config.yaml
arch: "crnn"
model: "multi-label audio tagger"
dataset: "drum patterns on synthesised drum kits"
train_examples: 26041
noise_aug: 0.002
n_mels: 40
hop_length: 160
input: "log_mel"
spec_augment: true
win_length: 512
norm: "batchnorm"
activation: "relu"
depths: [1, 2, 1]
kernel_size: 5
stem: "single"
widths: [128, 128, 128]
rnn_width: 128
rnn: "gru"
bidirectional: true
rnn_residual: true
rnn_layers: 4
num_labels: 33
optimizer: "adamw"
lr: 0.0025
beta1: 0.95
beta2: 0.999
eps: 1e-06
grad_clip: 0.5
steps: 3900
batch_size: 256
epochs: 38.3
lr_schedule: "cosine"
final_lr_fraction: 0
warmup_steps: 780
weight_decay: 0.2
Rows from block 3 of a small multi-label audio tagger, named by matrix and row number. Each number is 500 + 25 x the weight over its row's rms, rounded and kept within 0 to 999. All counts start at 0. Numbers have three digits each.
After each channel's rows are labels from the 100 clips, of 14848, where the channel reaches its highest value: "top examples" is what is common among them. Only what is clearly more common there than usual is listed. The data: drum patterns on synthesised drum kits. In brackets: how many of the 100, against the usual share in percent.
# conv: width-5 conv, stride 2 (model.blocks.3.conv.weight, 128x128x5, each kernel summed), inputs 0-63

conv.7:516453490519470493533493527502524450543501516526530485545502518534482520508493507512545483521486514512518515520494528480524511525494542489531510514481508513501506509543480532514477504522512494
top examples: rimshot (54 vs 24.6); clipping (37 vs 7.9); text has "clipped" (37 vs 7.9); four on the floor (26 vs 8.2)

conv.19:544480540510553531509485503463495516456481466501491473439487477518497480469517520473486539488550526491471498468489511495492518536525529505464510477470506543483503494527508513515516494487482483
top examples: shaker (95 vs 29.8); rimshot (61 vs 24.6)

conv.87:513542496480413512519514524484511501527506523507537497531468502518465505494473496526527490504462517490509494496503527487584485503492514516496507484502506457506493553531484456516463525467424545
top examples: rimshot (69 vs 24.6); four on the floor (39 vs 8.2); clipping (28 vs 7.9)

conv.35:492491502501591511498498519527494505504492508470453512515492497496511515504499514522520506474503488499482538512508508505382449490527515503517502513504513503505474453467513477479558507499510512
top examples: shaker (100 vs 29.8); high tom (47 vs 14)

conv.73:490471496486498508499480503474521516494488485440500472485494515488491522507519481484485504510489521488496489481498482508471524515485493482495494497509511486493491477483501502492502483487509502
top examples: mains hum (52 vs 7.7); muffled (low-pass) (43 vs 12.3)

conv.115:501519486495450468496476494488504491466565527484548473495503521526520504518475547527462467513520582497527516514494521514527534535510520512486490508503495510523496533501545492490524463531531498
top examples: muffled (low-pass) (32 vs 12.3)

conv.84:506519499489494529487510502461518505496504549506511517478529517468502488519489527495514533469500489456477491480532481493531501536493512502535482516514536470455491515534520488520454475473490493
top examples: snare (92 vs 50)

conv.17:487521485462395455510487494490484477443557507498496500487469509510489503509467462514499489486499505519520506482478496511600487518485473516466482487516485527504512518519496468475496531500483493
top examples: closed hi-hat (83 vs 36.6)

conv.75:544528499497473509515535504499458520426507565494504482493465494515515505524487470496485524495488407517469511480480484509492491535485512521478496477497515510498548515490486479488484517523494502
top examples: rimshot (99 vs 24.6); bossa nova (31 vs 8.2)

conv.93:524540491480508524482507488515505495475525542518500485507494507525513532518477526499520503481536507495521496495479498512487529541501550541460547499457496474498519488574485468533494497506520518
top examples: snare (90 vs 50)

conv.74:491549535481501500493492477523480510508512529518557510510501477496493480475501534503458494499494522469502462466542496504502483525508518559484532499502520496502398480506512471509521452481480502
top examples: snare (100 vs 50)

conv.20:476504465486519511502475467520518461490493466513480507492481514507507525455464519545530466514496526511472514485478483504481463451550511475514462493487481494488511491485460467503496502491481467
top examples: shaker (61 vs 29.8); reverberation (60 vs 34.9); text has "reverberant" (60 vs 34.9); text has "room" (60 vs 34.9)

conv.127:522507493475507521534515490525512441528514525489538503531487509491469498469474481468492443503491525468522482479518509540495480514523518512504503531505487480499553481495466507522501471518541507
top examples: rimshot (100 vs 24.6); breakbeat (25 vs 8.7)

conv.55:558444494486537500533498508508518503505504488476483475501503494538482514524531472510545516503527550493495499489473507469515507471476512497496486516500520507496579516516508531484498475507496469
top examples: rimshot (100 vs 24.6); breakbeat (28 vs 8.7); dembow (25 vs 8.7)

conv.59:451492504498518487477499467413511530513505503480520521472513527438502494510494512437519523495524539504501505515531515488507507470503515468533496492514520499481488480503461482500525445499482474
top examples: shaker (61 vs 29.8); dembow (34 vs 8.7)

conv.37:514528502491473493491487491510544505485537512488540469493462522515474484458512550521514487526501529509520508452539535509534506523530500551517513522493462445471461525533501499509509474484516473
top examples: closed hi-hat (67 vs 36.6)

conv.49:525492505461537491500497524465473492466461479521501538449494491526509486464518513460477507504506465501440516482513483490505498474511524529456537482485502525465511491507492502539488460498478472
top examples: reverberation (60 vs 34.9); text has "room" (60 vs 34.9); text has "reverberant" (60 vs 34.9); clipping (51 vs 7.9)

conv.117:519498496484465509520479444521507449505519494492533457528508477502491487461480499518491455506474534505519449507463498467531489511501534480462488470535502450505501498512462508503481479487516479
top examples: rimshot (82 vs 24.6); four on the floor (39 vs 8.2); march (34 vs 8.1)

conv.62:517506464531482516477506519519514449516484521514516518515505508486463559478503489518523398502440460504502529520524473497469478521486489492553486489507476437485525517508496482516480471516510506
top examples: rimshot (76 vs 24.6); four on the floor (32 vs 8.2); clipping (31 vs 7.9); text has "clipped" (31 vs 7.9)

conv.32:529533530486504496509479509522477536446526487494480523536453539500514515471483476500456538474521511457468514443507511517558516495520523514442518505491485537455466492502533478472556532493477484
top examples: shaker (97 vs 29.8); shuffle (28 vs 8.2)

conv.107:528467500517566471486486457458509530470460501510471470504500521513483496464529523484523519508530495481476503451511518528415495512521516505502531506483465540482483518488471504497546534514501467
top examples: shaker (99 vs 29.8); cowbell (45 vs 13.5); high tom (32 vs 14)

conv.1:475469519506538502489510505478519533491479448497478465500495479463522485530512492512492508520493451501479502514495488506477530457445460506486473493487550514490471483509513510503449516505484483
top examples: closed hi-hat (61 vs 36.6); rimshot (52 vs 24.6)

conv.67:506513505492516513508482502501511531528447511487504494538477480529471484474504532459513525524513542489497487524482494456477525507519492524481528490476545495547502508463492539515499485477474525
top examples: snare (89 vs 50)

conv.42:519542498475518521503510498486514513496513556532517492464485465510520433492472521476488517493496497476478479467494493528501501548515498547535512509474477503489498478474500460511528451538489530
top examples: snare (99 vs 50); muffled (low-pass) (43 vs 12.3); breakbeat (26 vs 8.7)

conv.76:521464475459521511479502518483518485503464522478494450492499495498522501478482509535513497493513500469478472475451457503409482524498504503450490483501505475502526493544504481543504459478497512
top examples: shaker (78 vs 29.8); clipping (62 vs 7.9); text has "clipped" (62 vs 7.9); mains hum (25 vs 7.7)

conv.66:547477484510535501505492507522503498536488444486477508537489499524458516460509461520504524507493484512486508467497500474514506439489465470511467515490485499506473530462451448470507496483485473
top examples: low tom (64 vs 13.7); cowbell (31 vs 13.5)

conv.111:510531488500524481498511472512496496476561564514476475486480481510484506494498514496490520488529544499558496517481490504439494525516496489521489497530494497468478455527517481505591484468505504
top examples: shaker (76 vs 29.8); half-time (28 vs 8.1)

conv.94:455495492489463471510462475506488515494510543504562490438502434519496481483459539514486462494502539506535500472467498485564519542481500458472495502465484508487490495503497469504482524519462506
top examples: closed hi-hat (92 vs 36.6); dembow (33 vs 8.7)

conv.92:460494532508514538497486505481454547472494471494536490514511567500503559522500498499535515505512535502477518486528533480537521486491523543487530511488514516499474488494518495479499529501476472
top examples: closed hi-hat (64 vs 36.6); clipping (38 vs 7.9); text has "clipped" (38 vs 7.9); tempo: 80 to 90 bpm (33 vs 9.8)

conv.112:464524475511470495478474546507466498501533549450489497496506525452503531532499497538477503545488447505534551505512512500520489489497506493497463511528505519523518519481576456508527519509500505
top examples: mains hum (92 vs 7.7); clipping (33 vs 7.9); text has "clipped" (33 vs 7.9)

conv.96:528492490477547522477511484567514509509492490524491550545538527523502537491491498604524503515501499483492495517499526488494515492512517487494490565491463530517484532486489482520481545487492526
top examples: shaker (70 vs 29.8); high tom (32 vs 14)